{
  "hop_length": 160,
  "spec_augment": false,
  "encoder_head_dim": 32,
  "encoder_qk_norm": true,
  "encoder_expert_mlp_ratio": 2,
  "encoder_subsampling": 4,
  "encoder_kernel_size": 31,
  "decoder_mlp_ratio": 3,
  "decoder_parallel_block": false,
  "decoder_drop_path": 0.15,
  "optimizer": "cautious_adamw",
  "eps": 1e-08,
  "ema_decay": 0.995
}
Rows from block 5 of the audio encoder of a small audio captioner, named by matrix and row number. Rows with one number within an expert belong to one neuron, the router's apart. Each number is 128 + 32 x the weight over its row's rms, rounded and kept within 0 to 255. All counts start at 0. Numbers have three digits each. After the name is the row's rms in percent of the matrix's.
Before each expert's rows are labels from the 100 clips, of 14976, where the router gives the expert most weight on average: "top examples" is what is common among them. Only what is clearly more common there than usual is listed. The data: notes from a synthesiser with random patches. In brackets: how many of the 100.
# router: router (encoder.blocks.5.mlp.router.weight, 8x128), inputs 64-127
# up: expert up (encoder.blocks.5.mlp.up, 8x256x128), inputs 64-127
# down: expert down (encoder.blocks.5.mlp.down, 8x128x256, transposed), outputs 64-127

# expert 4
top examples: echo (92); pad (63); bass register (56)
router.4 097:155247151099172157153171125153153141142095147213107112178099124147149160136154074143137128160186151148094104140080132090113140135140174151096112198110102179178157112140129112141110132126092116
up.0 093:163180158152123123148131083167141143155119147000047142101167134173154126120098124129131120161125121104143105105196111125150159071059124175128125150148093108157098137124164174147097069146152141
down.0 091:167100142216095137136088122091140133134084121096134113141116153150178178126107209087147136115062137134126057087115135142120117103089112157112089141102148156099170144148178154125087204113091153
up.1 100:188178152196101105162137114150111143129134135037099153129157146105154110152111145104163127092069144150139106138187133134128148110088105118111110087112059069174089134149154167147108095127124171
down.1 089:175174163117096120139121123149107185123145159111130134165151122067164098098106183096144160162123059213178158091085154182152127102135137110080109125167114118139105149103121161157180105082066069
up.2 093:180172153161116152153107117192102139178162154026053151119154151143162099140090124099166124125093145152147137111189127152132138098061120137142130160142075093142081190136135161147103091143109139
down.2 082:166211094182096142106104119104111124132173136077116127116112124163161141124165129075164128123120136141220110087221165138131116109129083146118141142073085167155101074099126193086099150134063128
up.3 104:163153147199140117173146091158125158141079152067053181147144173122150142144139120078179079105092156133133128143196148142129178100085127129099118142125082081123117153109145152138111090119093141
down.3 089:176105156132131121131101152167163174112134149139081139128109170156129170154113129115102135114055099133128165100162149152165087074097114151115140096132134187138174095152135137135137160107082106
up.4 097:184173168180142125133122083157085171147129140034059142102147184089173139143120154105176127130144144180177165106164143114160109088107133172144076096112095094131066122108111156112093073170123153
down.4 098:142077182173164109127123127135131153154117154089101119159132104094198146106118115109101131126117096153210145091105114151146152076108132135129135106099141123115157102115164129167105164095097167
up.5 102:128187140183087142144122106170123151145134135041076093125152186109167113113104160091187127179079166161178114106144116133146120100085098154144156102133105129140062139148153198137125091113103140
down.5 098:152128167194106153088124139146133160154145151074076152143132088091181137138097152103131099080150155163195119113099135113150148117130105122121179114110140105110205132096130148179101152139112163
up.6 095:206182141189095115155155101158107149167160147054095129102160119135141114119122135094213104144078118153128144146151127126126179092099120138108098135124091084138101188121138190158090091144086138
down.6 082:152164170167108139069115130132151131108129113095139143103122094131149104091175151111164162079071110127157124129174150132109099114158103088213093086140092160066161131155186164102128183081100116
up.7 100:193191148170120133155096105187130158138136128089034170111181153110155105140117158097189145110102149161115115117150162154125126089093141136091129126121082082142085171105191118146132094141109154
down.7 110:147122117148090170130097163188148148133143131104118157116143114064135099125120179095095184127085097137182144096189149160154119099105105116121173114101149135105121113134153126206069176091097114
up.8 100:186154132159117164167133088195120162156127158040048172118142167136166124126132123100176149169108119148146111145187092154120144111079116140110121149157082108143111157120129169149141104112115149
down.8 086:141046085123120117112126131145107185175145103130176105127165113077177175126131108080159141107138081205134150133050172125131137132152173105107148081157092107163170130119152117171109124102085120
up.9 097:182169165185113104172114118180145160152120160066050150131189165105157103102139165082180101141121133147149165134148133159125142088076117154114126165133057088138096201151153146159084081115104135
down.9 087:131089110130153206120146137147158145085122112106139090146118164084151123145093108103114072130152091171131130110080155152136100120154083119140162101142083149170124093116097114130126132152086125
up.10 100:165183170137120135138133129197084168171100110040088122163174167158145073087116123097152124118119110104183169076178133187131147113100143117100128162085068089149136125124143173158122086129115104
down.10 108:153078136102143162090136154136116149133109158152134115135085149114155163128099107080132139126100096163142147161109172128160156102159158153115159085104073091073154118197127136098103131162118163

# expert 0
top examples: filter wobble (85); noise (75); filter: band-pass (61)
router.0 096:064117145148142115108080119073146119101174084080135139155189083094129152082171087126094162181180151111141123143155140113082120130185124143118080127100119159158175118101090086131098140145116155
up.0 108:181191114138113146180143142184148131143101132084062174136148129165115091119135180107189121121112155126089078129173101136137173074083098133105157143098081100131080140123141152148169077136112141
down.0 082:069123118135091097122142116155202077114224152126130115208216116137127125097102170138132112168143079094120114095157131151172078147085155127132153110207126109133154068139153112145168131113143114
up.1 103:181169096179145118210110108178181154175104134061043164118148125158145139171114126132176139128134165132103082128184125138132129130062104130133145136108033137160076150121194174156114105132100163
down.1 082:028126136160110177172140071172160117192151149146149109177113116105176174056086086093120102185147142155111184140145105123182112141070188168148163119207129107112150115163169107139149178112130156
up.2 098:155143114188130135151075090171182102133153138141073125077119125098127143144155122117146186121132144138153124108127110071103152125159153092105163156210073099068105116174092142150160098203129152
down.2 136:127041126098153135072129149111115121139167104199185097147123160117100129164121105183081146125118100136116192147129154101123122137141115157138123062132133144126157081098075095141163147087171146
up.3 101:171159118131106152136127096138156125171148127070088136112166131129152061138145167090185109157091135103124128091202130134122166122114119135079192166106035109189070188157120148139115088138099142
down.3 079:132104128046084115161193087146149097147175136167116180093129106147138182086133139127111107184132167159109113095128089058137141147153142191154134120150122120120150108093124084171148166158104105
up.4 105:137178135138127132157142118127104151135121131045049142154166128149186103131131146089208113169116166113154089081170123133158141082118100149101141130082056110133079142136130144145122032137095140
down.4 079:048140141112161100113164138127136092131195092134173099084157084127125083133052054157092138132101115155128150124061124060084115104161158155171179104160123170088132127112109099123113160120186180
up.5 105:136114124143155138105117166172123145144179124107105138095146088137139110108098145086157106111108085205175122133150211114116139046112091054142183122185124143209095141123120113149124147048143133
down.5 124:140154147134086149163140082117178132156165132136155106185123121089172101136126183067121182100116128180197175140194104134150122122120159148141074138132127115140134098178091132140135116101100115
up.6 097:226157097144115122163159140160161157142116166083056129098173092150105093171108137071174124147136135132124109112197128106150138127121117150057134133091088126146086155119124183134177096124104127
down.6 079:075115144075192080172209144149162115107162120146102125131139136077151134119119134140103118156133166138115165153142085145150102141117124159187142094155114092119116108079190117189162182134116119
up.7 095:175196085139091155147141113172125108164141128054053130122161151149120065158130145108167134158135148134145131093195100126079147123071127159125143142134062119153086180112144163113137069119131136
down.7 072:074175109126098096184177093116161115097181162154103118214163107098144153112139167152162100162143118137107154072122109084143088158097103161125125117187106126157110094128149116175159125165084097
up.8 095:198171104081149115171118101133111165147101133072090139125131114135141070107120136070180121117152125151161148147160143130127134087114073136108154072100084122199069168104139174105086121132141124
down.8 122:102087130122154081130124169130138067121137150170189116154147153086128116127114087139078108124139119108086180093111120086112083148159156155164117121159125129143126096136187113188157174089134075
up.9 103:153166127154103108186134145172163164145151145083099170136190098181106077129141154119154077126140110103148141124186140145086155106093046115135177121101081149159080164106157172151138070129143171
down.9 110:089103104100174112088148146070144118138101141143149121148152209084108066131116123136087144146122098149125165158055136051069169124131145166163136116147088108103192085137125130168134128078167126
up.10 097:205146100172124145177109080149161145137134146044053158088186123124149084128136152112184114130114141095144134119179114155143143111064099136071155151137097114162088172150156186118117049130123119
down.10 080:122119139115086114153173171185136151185108157143106185134140082153122177139117116108109112119152141107127153125057125100122084154158137219130126115158153127118106127103167117117104186150167071

# expert 7
top examples: tremolo (88); pad (68); filter wobble (45)
router.7 093:110070120123180091153156145087159116150127131155145131108129164134122176144120082155088152164167162097066139135160140131104141154104136181189149132105128084160122243140142132149121160154161123
up.0 111:170218100174101188134132120155117170140121156035065147136195119145127126128115153089170130186104130125154142120179155141147142086103147129135143163130074085151110114146133152125151085152087113
down.0 080:159140145119135206132108120114099135127178156149118139122158060143107138075083166111092115093099154111146104156188166104135128118150174118075163165164112122143136140113119129134087101132115116
up.1 098:151183109194126188211124111123136093139099152101082155132164125223089110170111173129148114170094118129164078158203068131128126150090114114094139131124101111122111109151124112123160104161105131
down.1 117:158162180097050143101113122125148126045107111119150111178145204092134125155150199113090142144125147131118137075173107105168165109080144137138105130112148070119175131197082121082110087129093116
up.2 100:170138114166119124182117110159118117157129136001046107165184131170148093123105138129171122159122152105127127118194147134123167085093089139111132161113055085163071148122161135096119096160108137
down.2 081:115091172137150093165123117134090183124199100113080141136068087105137118110155132077153161112187147092115090135186151127137125088063140136133148167135101127129092173142087112147144075142107144
up.3 097:194148091162124116129119119166150150164124155052023174116173112172161107141087135109163119161118134116169111108199145137137151118114104159100139155118059076160058146103112182104110058112102117
down.3 083:137146179155127102111106128134124074060175150106151156104131110116129142096092133115163109161144118104162114123102148137147114123147165111156123137120042116134105192133180123121140133171174150
up.4 102:161153119135085122152128131184147168137125159043072163102189126161126069103117153127175098134119139123129146113181121134139164108110102147100170166120050098129130146119089158086134084122074114
down.4 076:141134154173147142129099126128145148091171119080062157092110067089091072156160110159145084177149185158132113133144187151116082085135143135118190147196123095122131172150132114137156173158136113
up.5 096:158222128191121102154098097172140151172154114089081126136157164132132147135129152074157109151104172128119133118201082097160139101086111151120129135118025054137126139151156111105102039149133161
down.5 113:119148190138101160080110138120144176077141122130107191159153169032158152108126167076087131110169141165118148092138096109135118054112154128131138094143154090170118129150106122134085144158135127
up.6 092:146141138132088111124130151127115161103146125113107140106138183168157106122113181061183118088157097129146123084160138184156098112116087150140097141080100104150088149166166147093070085109106083
down.6 116:120191164144145078151163044129151124118102139125112172137144076181148131123156142143129100122141190069117125088148129122194144087094162082162113054134164105124130137147124075103154102157145140
up.7 094:190151099132149127165152117167139133151122196047037186095155145147105127141135143120208104128098138124134117112188122153159147125096098138104105188127062083124074168149125195126131087116114093
down.7 087:162201157122069118134162072134139149101128102095097083096123100113083147138116105131146144092144106129146128145146094132165063075094139123085136103164089139190110174117103142107083165124153167
up.8 104:161179103144074132166122128111127145152129131056027191110153156123122077143119145130169127122145156142161123147201139099133126086081133162113097153129077052145087148099123168104144095134135142
down.8 083:136118187148131139137130142168130164078129142083085169099110157108095168141106131126104152115133145162139132147169076171148136125140183174138092142176073132077143168134098144107137179177103096
up.9 096:146177136185123107149089092204152131147143186090048148108147097114132124120120118145200131142108157123178129106190135082087122107101151143166175106176039077142082158143114116145119083151109167
down.9 113:120142168144082098081122131152141137108106109086124195132129080082143159115102157171104118133196145153039126143089079127179095100132146148155186155146163074147106142110131066146121159151132145
up.10 101:169180112192086143158123116153162144161129157071072168126152133157141121096119192096203105146146151145164115144194144135167149102100104124122097142135038094151092172124136196101109047152121155
down.10 082:119171134241114148154109181151158137122162125160124173122096118110141117117111126107135140142092155193104101125113151156135129097088161148054164108157076120110134217110167137086129171097129111

# expert 1
top examples: bass register (72); pluck (59); oscillator: triangle (26)
router.1 095:083058149123134118172120143161089111144099132170152094119115135228092097200110057125114080119140160081073108135158141079069088152136122156123146118160128064129138145078098140090112070098131168
up.0 098:161199092150107117114095099206156140142144103101090135129143119152142076140117073064197122142125154123132144168159133140098140104088177112135133115121074093193056200162128136124150095109136140
down.0 111:110109160149144180131146151146159131147122143088102143148104089098188082048086157070177125139163133185188180153153144146054094096117149105145125151119101116139134159172129119210089177074140145
up.1 104:173161080150134128101117108184124160126153162102072167081138117187088071168174125144148098157117133156117074163150132145154144117080127108094161165108047138160066188077135178109133118082154167
down.1 132:120119161167146190137139152128166099118122172150101145158122157106183101093117146091167116136142104203153185155145176160093114110131172109159149161144109087131160142160094126166153144073113116
up.2 101:176163119119153118160152134194171104156189166080074185130163075111138130093109154074168092145121145156183147124155104134176122083081161110144200119155065118128082183108146092173159074137113124
down.2 098:089126153154111123118125121100111115115110133173155172173100130118187240118059176164133104110145126136170101087124085125159045093154149164133180139144187062113134129182130144136133111114074096
up.3 107:165213143165129117180115089180182158150122127069056190096193120116165096115111133086180125179140137146171133122189099174162151116095106150125142132152052124164064176126148163138131067115104151
down.3 077:148137137138107085157147073135119104144109158158120099116131096124167105193121069142162164106192138117166136027163126146163128100088068143085167091128050061144112165116153111124130136122162196
up.4 088:187193092154129106147068115177138156127174150038102175120150094182104091156107128110174093160137139129110170154158161145163108086107165109121158126129087102197070197143143162114183066094160183
down.4 113:085147140141158136092124163160153116117118162102129161175137171125186079044155089126166138101104099177177171170132195155086113109143159135115137167154055129191150198167119128180083174081154093
up.5 101:160222144165112107165159089183169161167123136044043150113175122129146114155120125159158134143120139152154106128181128150177124092084118119119167139161076123170105177121120194109151075148105150
down.5 073:129128155191150149165131100158092156123096150161105179150123154171120121086129123108125145119138161146158109139194161149147150130110111158087096123119118113111119149181187066121146110144120160
up.6 103:193153101176124131144129110165169133182123148062017160165172093144157124129127117097155136146103110167136135118179112161144152098069113131111140155136048095157075169136143152090116082158085145
down.6 078:131126163173093105209091104172161101088085150157060139150141188120164135139134080117171169091146180116136127105160159150152109102098136148142158133101070094129175160135136124110133101132099158
up.7 105:142151151077173110104153148131115150177179153146072184104143079169123069146126140067150095130114119154147126156160177150148149092129112126092136092114128152193068200087114159142142085070133160
down.7 135:094152182157125149076165106108147111121170128131121106151128141060185141048109142141145123169116103162173156147158142128135126107100173083175172118106114098131147140187135125157076131075096169
up.8 096:151151121158118123125085138150153119140119152089066154136146113155131080130156120120193108105110129188166145178155160127164124112140153129127203147126091074136021172116163190112147084097133144
down.8 091:145146141152165125135137157143178123132134124124083148130172147095169119072059119132193159094141147149159159100154156165075092082083186104114132128119135132173173136170107180148140168116105090
up.9 103:193187140181159120170121107174141140165156155045065178115159150133170085132113113097182108152126163145135102101193092139170153101081108131105151149108044109169087181129137169149147107134120165
down.9 073:162140073165120148147129168198155108081078128151101157119142154140162123085161146095119161180163138136089106103131139135162151105174103155141107144126078083150130125199135116057148112093116127
up.10 118:108134069123146102104127117134142144141125133138081150148126135114104078177144100176146098172141177108099068141120126123115153168130110136093107122119092166130123127079080146119143107143167161
down.10 159:088098150171091116122149094118116138142126125114132117104133177170179170143168156108083067092106141136144095120126106124179143137106087140141133105090147131100144062156196158113059142181094110

# expert 3
top examples: echo (60); pluck (55); high-pass (54)
router.3 107:066101169112139076140134138076142111134105125044142129165114143115082151164119066132137157087204165090143066143089177082062133141171117164146135130087129174123148085122108135131115177089159156
up.0 102:114165107121147127148130126172128139144132154110072192100129120139110078079101140099195123168118161172104134175128168134137126112120114105109185139136096123171085218096087175155165128107145137
down.0 099:125194095102208078139144129138144091134124115116101159159150064143131147102153104146187085163080167108076104145127138142134096138167103140100167134152089142185105175136134110207112122075160184
up.1 104:190183126176149099160138091151148170165116138097086121133155155113153104078105104109180162144113158102122132134155135182130121103132079095112145118157055105147088187112129168105123100109139109
down.1 082:128165124138137178171142163109128155139120105140135099131113174100102131057118161116194156124100138165138203161135122072185089154108118107084174170170088083154170167192112131177111123122152163
up.2 088:148190144135117139134135146167133115111107140082060158140154139147160095107107105129167118090135135145152118118156153185165099141133108106108186142124036123111106197117158144163125096118115156
down.2 091:120138101149165115114139073109125093162080134153100095161121158069123157097123153122114185127141129132136164154137127105139086120116148163179140090164100095139151120162119128204164158066112203
up.3 104:155183105120109139147111130152121197154153159095043144079143174179160114121119128117171118125103139136136112145198133155175118126081089131133126130075085103162116138101159173075063103107120126
down.3 089:149116100078169190123124144121094103178133110101148129165145164147165054095136113100138156101097157095177168146142166093137135126107063132060127139075100184154163110102077134151138066078067124
up.4 103:127139093141116096131121133172182131149212143102083171090177106132122142124091124102171116136196181112158186116138128149091124124129164116100188110172108137153083176067144122130148118106143138
down.4 108:123108102102141150202136185114109114170121180128160092162120150061136108092151125140139103153099129162134172128049118055101136153140068223144147136163089111120164116151107119169197134132102168
up.5 100:171189125176126165173109122186139170136175158050074173107143183162171121141124096105162089170115154154146146099139113151178175106097082158131118189109073101137095134118142132109096072113114124
down.5 084:113131113065145146151128215086146103188094157116102110145103106121127083110149102151112119133089126149172213117114103136115151153141091129051133154171103203102165130084068157179109107115122154
up.6 100:188208136152109129161128130128138169140147155047039178101162152158159085132101119124210102141089201165170122098179109127164148085106088142107146162109073099146083150125149165123121093139124106
down.6 060:033109108145146132219150152152128136139116142124104135157088138079132101093094159154102114162130121158132210118165118180137152121100179145105170147107077156122147152138070146157163111121129134
up.7 096:188163134189118149170115102203133183172135151055053156137170155135160105148138124093184122162120132161136150133184095133156142076103100147133146167118054093157075160096113198124119096150139123
down.7 070:095152093135172133169109143110076090156122144087128179137169136120129071131144118129138152081065148147155147127130123111086148152106139144119108137193161095098140104093059139106195136101084105
up.8 099:163164149137120120103108076187114164156142136082110186116137094119189117128076108091146099171174116126152154152172092174139075084173124111137183109137106130187078172077179120181096123147170153
down.8 107:086149065108124108158102160070105081155137146142170109148137128119090129124183158156112101130091171103124123062140069060111160152100093162143122063145123142106132177110093103177116146157146169
up.9 117:153136131139161103150125145188135151162119125137096190122145122166154060100131120119241113145131130136140150158157161190115130105131132148085179158126110123162100207099090148135110137109156145
down.9 133:115175114138150075136155087135154090139168139109107177098145068145131156094142111121176056149135149111096107117123151167156079086146177151156156117116104155181077191113185091180139156128129195
up.10 098:161182137154128139158149132217117165148119144096053161100181127146139060097142121111216133136141135174128148153146130170144129087131141125093166168122080107179100180117140103155161098115133156
down.10 109:095182121136166085100163091114145141142169143110128120114125106127136162076098102093132060188111145128084081135128135135113095105177181115157166115133123125135142168151182121189163160146130204

# expert 5
top examples: filter wobble (51); low-pass (49)
router.5 087:080167183102132077135141202082182101148117043152120190163104122124107141162149102142139132176159136133117123192115136122123161169137145197158153153095119124136100125093146146129098171137084162
up.0 095:229156091161166140165109095144162169133149115075060118095167125143125084056125120102201092146090157153147169117193119119170133142079123098103144138119040113120081169117129194126107048119137148
down.0 081:147098152148055152116076142148160094125120142106140111185087119160144161072113177121122169108105130173140128123131148164128146100168132130080135109132154123115096160062147173119159099141105158
up.1 102:182167120154093140159155116153155161152148151072044164122139114160155058153158151125188140128115146158193126127179108158138136111097100145112133146150084104121114170141173147130082063104132144
down.1 088:141142090128141117151124137197167165196164156140146114129153063127118109073172141103140114131109156135096137146144116133184177146124162147081197124091126095100136124136140187120162118118105175
up.2 102:161174111170144152180142094137159166173156136074056126115176126097145105123149117117148106158119115159170155090138164125197158111024161149144114117095043092164118177150122155165124060140086161
down.2 088:148157117115108063148094134114135108179140076132110092170102047131102089162104137109124129155126156080108136111163151135100115089126118159103139096122153153205117123085120094139112076090156138
up.3 104:169171090154126128175150103173168123144140144059062135161207145157133113127128133104148103146131160147159166113174127185169110120060124139113136124095103086141082167155121139125112103136120166
down.3 097:140151160154097139208119123134154137099181176158134150132147128094109137090089169097136134154116188082138135093151115184135127091110127096134182066137137099098117140137101091069098136124126105
up.4 100:161167111134094120166170093180100148168165160039061104128166093159160069099131172106169112177124180125151181133194114165168169111040113111123118159093085108160070168134146167119115103117131140
down.4 083:208141126148117061149142117112154186155149146154103151117122087165106160158085111090142108164155170063141110116141165158095179150100133123158168106148168121097022157071158110101157122121140121
up.5 107:145166076120132107153138097116116158176152102092086137178156097191122070153162132067147087142108140133171120097183123139164143112071129146080109100107090110119096169112139142117108057117132094
down.5 113:101119051153093096147167091138166115198128113067099151150167093169149112095193155083145131196107121090092083106131134173139196156101129160121142115087097094149139088101075132106142093194110101
up.6 107:209174100138139139168085155143169182119099118065105171127125123114159085092134148113156092120139150130152134143148162167115157087094167091080140185082094100129062156114129191145162089090098179
down.6 117:128117108146106118129110084128135145147114106072095075146144088106077110019082146081134142133111139138170117088082139122134195116081111143103172165113071114131142177085170155155173160180091180
up.7 098:176189138133169136192145108157165146147174153055038188143173141115151097098136147121165112127123151175140152108187146166153141108101135116124125130118067118163048150156153141130106080147098132
down.7 081:197130152136119105147107152141132151127153157140108129170085113122104085160106134135130138179175127089193124127139164139135177091075145134103144157134140160136089157090117081128063130119082140
up.8 098:177154160175147143151144091126163134174163156052111092144194110122115075129123122098160143163110163144153125114163144157111167150060152144137150146122068095149107177140139158122092096131103175
down.8 086:133142096124162110127089148146166083116085118113108146135115049140103095114126147163175104106135179104101065105154164069111128121160112157084132141145132134110095114130104126122158123096072145
up.9 100:190162115153151128171131056133146141145129162067071165153200126170181090136154122128165120148114119132147128134171131169140155115083102125130162127102072112149090153113147176121111035097096137
down.9 099:138156077112189085147121095120145149201151197082076173146154078167121095104109129080139082140112131170076131120167150170114141148165183104120172132146133135121052146106125109100146138129106188
up.10 096:183166080126124110191153107168159199148126164052052138132167116181157081131123153137163101154117136111150130100165145139158137111078151123104128150114064115168075117120157147098140097105100115
down.10 083:125140153133171119145125160186105089173109108123132192102129080157106129069155157140145130157146165110122184168099134174142084128105164133082161146131094180175134102063153162115109152121072209

# expert 2
top examples: filter wobble (44); noise (41); oscillator: saw (29)
router.2 087:089063184156157093184144138091146113104099111177167129163159154131150175152118054127101093160174143146096131169107164147103159187121130171131134143125095090149097118118111169127079109094135141
up.0 110:142147092130141139129184151162153178194134129089096142079176123172103139158106113131144067166144156098120078131176133097204153128136082122118104116114131151129082134081160168104139078146127145
down.0 113:144199121123132105135115098134136158070154156144128190128109084178091179144106090144119095139125147110086094107106133161159111120154074121106139126134143126087105148079137137124120144200160155
up.1 096:201183102137107151175160157177143158156136148068039162126134154140147082114125127098183111140114159122150135143195154118181109089091111117113162140115071123166106151101125169126125105116113103
down.1 077:215084164146114107182086104101152093054168105112168111161089151118124134126143133111129136113112171151183124117120103087128131137120131187143159150172059061131130142118145151091113119155148146
up.2 095:170173050160157130156079139196149148153151142087081136067127132125143090120065119114195116158135156106124156139169122125133132136122117152089148150092054124140057179091066155111147076116139141
down.2 088:173126150114119105122105101121181124050067171084162112130135114143143181139075123130144144219179162128122091113122115132140138155097121176117148131159131084125142129113146082182161130168091142
up.3 111:158125038146120132169135128135125133156153139131075150134151115169134064154109107107183082147176157116158154170122168116144107117112128127135171099111102101161107162069153109160188123112157178
down.3 116:113160145117196120101111116123069145106167144143154201110135163166112132149132096190109073155103127082132125154144173153044103116156113101118202137145112159144173180057120133106122122109173113
up.4 093:193180090137117139170123127162130165152142137024066130103183110130136103151100132091189131134125172103159133104168136097138140079077100135077141114100096115181102177106125208109096045153167126
down.4 085:215128095168176120176083102073123110064133159078138125137092155079136143185094139113093131130139193141124090124122146106175150173135151126122169129141100080070148150142135148108147115213178168
up.5 102:192212144198112162167128083174155133145144094056063125107170118145133116141130099136181122159117124143107156107196116127109123110095110120121152133132046094119079150087153163126121075164124146
down.5 092:141177131120165153141140067180109081106128106110133211084138098149120160123130099151140091100156084119070112098121157162170118114150196058126153126149113178120097115133124082105097098090099164
up.6 096:180188102118185140196092183178166136137183146059077151123166125167103106182123136140165135140136140143148124096192097143082150126111087137137127120101082166123077139102093140088127112135129147
down.6 092:115134105144075138153107091074154134079148161116162217085160107139107145140163138160130069123167135102118109129068104170168151117176146141137133154103131149127101140084166096107109136140132114
up.7 098:183154088162110122157121135145142139194130164048048133125170139135137063132070082095164146133137110138154135138203135142142137094093133128076150138077074136128106175085109163110146088130105133
down.7 083:176104094118081098152135046157139125079085109119139119151080172131085113172149127151143136149153167128133112106105140121153183139122114150051081141153151083124079153108158129164185156123121134
up.8 096:163150104130139088184137159123123194140156145084096156141140090137151094154119133086169105137139173146120160100225176153182149135116120110104150131092143141134062161084137124107127118082136151
down.8 118:080091130168135095144119111138093104084134129133138128123108170090113134144162123174135141114193167117129135126057094116118137129178112066150148125095153113102152154103111093114066105133224084
up.9 093:107157155106165095182136117103141125170123126100117141175120137137126085069153142116125165126131089158178187120180078105099046108114181130157137079161123080163135186124117160153063120070156147
down.9 138:178114154085154165159095156161140091159147180143138078169119116072115147156108116141133131172104148109164187161096112067135155125132075155139126151157096115119144154164079108178117149146114168
up.10 108:144137081132152085146110140181125142125159163054098154128133121173163067124105107117129091173134134154131135074186130121120148133135098107072133126098063113168063189097149152099128083142128090
down.10 112:157086126120121090118127140101116110124146135152146164137111132093147137151114097183078132128160113134131128181012137143105091118157112111137186201180154075117103138143095103160181158121149142

# expert 6
top examples: tremolo (71); filter motion: fixed filter (67); low-pass (43); oscillator: saw (25)
router.6 130:052100142086146132146086162082153135116104112115135097105139146137093098137072101094136102127107082167105255135139124136094105094139128049133171087110109107084101155126118114127120144127139156
up.0 100:202162084139087176217110122187130118136135129069082104164134194124153111151112166067114133135105144136151119108204096083148193112096090172096125131088076081112086126115123162124067097121075115
down.0 091:209173117079119100139142164097150105146130163097133110109145098105163135146114190094114118160135092161145164122177133164182094089077121116105164122132136132132106168098098104099113095096119111
up.1 096:192165126132121145164096091139135168124123131066101136138110156140160101135135181102136158151096163157143107117196088080142154112067072133128098156094083078110139140121073149105112089133133139
down.1 086:187231139128135117145106118106146114122109219081146121122184130122139146107142162065102140119098146142143150131178132085172118084093109153066098122105129075176155168129077092142150071098110130
up.2 103:199155128111062162161114086181148144118130126097071110116158147162172125124136155102140126152115147101147179108174131117168188136075084162067090152099069101127119134117155166087119072144122112
down.2 093:192144097124151112144136118103162147124132171081131135137163085154146112113129142119094132121176144125122151109183122158231107100121134138135118116112086133199136142151065131097096108116094109
up.3 111:131142144142121115166130085149126155135084127117113081101136157101125135091136126152140129149101119089180131137124056035115183206121097159163063133151093098096155091177118141140119144184127144
down.3 127:099102131085090128120117152084090076142140133161131066172100174118071102177162167131046169114082078105176150134131118077128134145100106150150103134163151122087166084163049122100191105114108097
up.4 098:179153109130078127164114111145102180159122122042043139141140147142161079144119174116137118132091146087148153103122108099196125064059128131091083156132103107166103101123165191093111077091094129
down.4 098:168173139113095129153102103127135128147155173096109166182147144101191102088110171097158090134115080124178148110194115185153096110074172091127158087154112128152134158092126104138085078098121117
up.5 102:155135077120105140190123141126105161141113132109114110131118153217114112166177141125123120105092136091149118090143085086136176162127066153065038072070112117068147066135138128092162095153090109
down.5 126:138100102063131068135113168102080090154162151139161078151128132140070095185141138160088151171104104073091100147115096089115112160137099163104120076135129175092142067117070087103204089113121104
up.6 100:162171108176085160171106112135103140115113109074063106116142131133152096115122164062146142129083131146200136089162141100183182099068081121091139110096083081147116128137076140099112098159093126
down.6 096:167202149146115125114116126145137130126156176069133098135163109118160121158121170115126101152122097167092145174207085112169107105098136168158117110148098097118106152129093105134120094124089133
up.7 087:170183129152132135167114086149142134152123146105022129126165149120155067107115155101197123161130113144173138112148117107106151119091125109154164133135134141142086168157101198171149083145124098
down.7 095:183094134147137139181146108139119194127130157127189094120102115091094161134148153207146119101167125133083063157095127093154094100136157138136129113131137062084144125130129096158167064168103199
up.8 094:096120110109092157169084124104095132138105126118116120130116132234168084145171121106105100096122146053160153100193118101161150184131061126121071161085118121112135105109152138098143116142104068
down.8 110:113110095086118084135133134127087122146108151132149093121127123124059177176153134173064154118083155093116076107118096115179115131114109190137067071143162143061144083162092165098188121143064137
up.9 098:142119112092112132157117109146100174148110122096106095094146146176100096213139150135083088103094133067142164077157098090138126176127104142091062114086113102139124141127177136056108120175125101
down.9 110:139139120052133101168096104132085074148123174111155063141147132102073104183173137197100157127090106064115101129152102110159168151127118168123075098173103110089154065150100127090174122132064112
up.10 109:153123062123109161182150155166118110160081161109098087097120157198135094197164135162129110148087132100112110088175089110114206150099096135118090103115122143099100114108135121047153096140121135
down.10 118:163122084085131109153092152093105108152135123101125124153134130164055103193150131147104121168088098082083110135132156080135095141084105157110092063126118155076117106088058146094204113094131079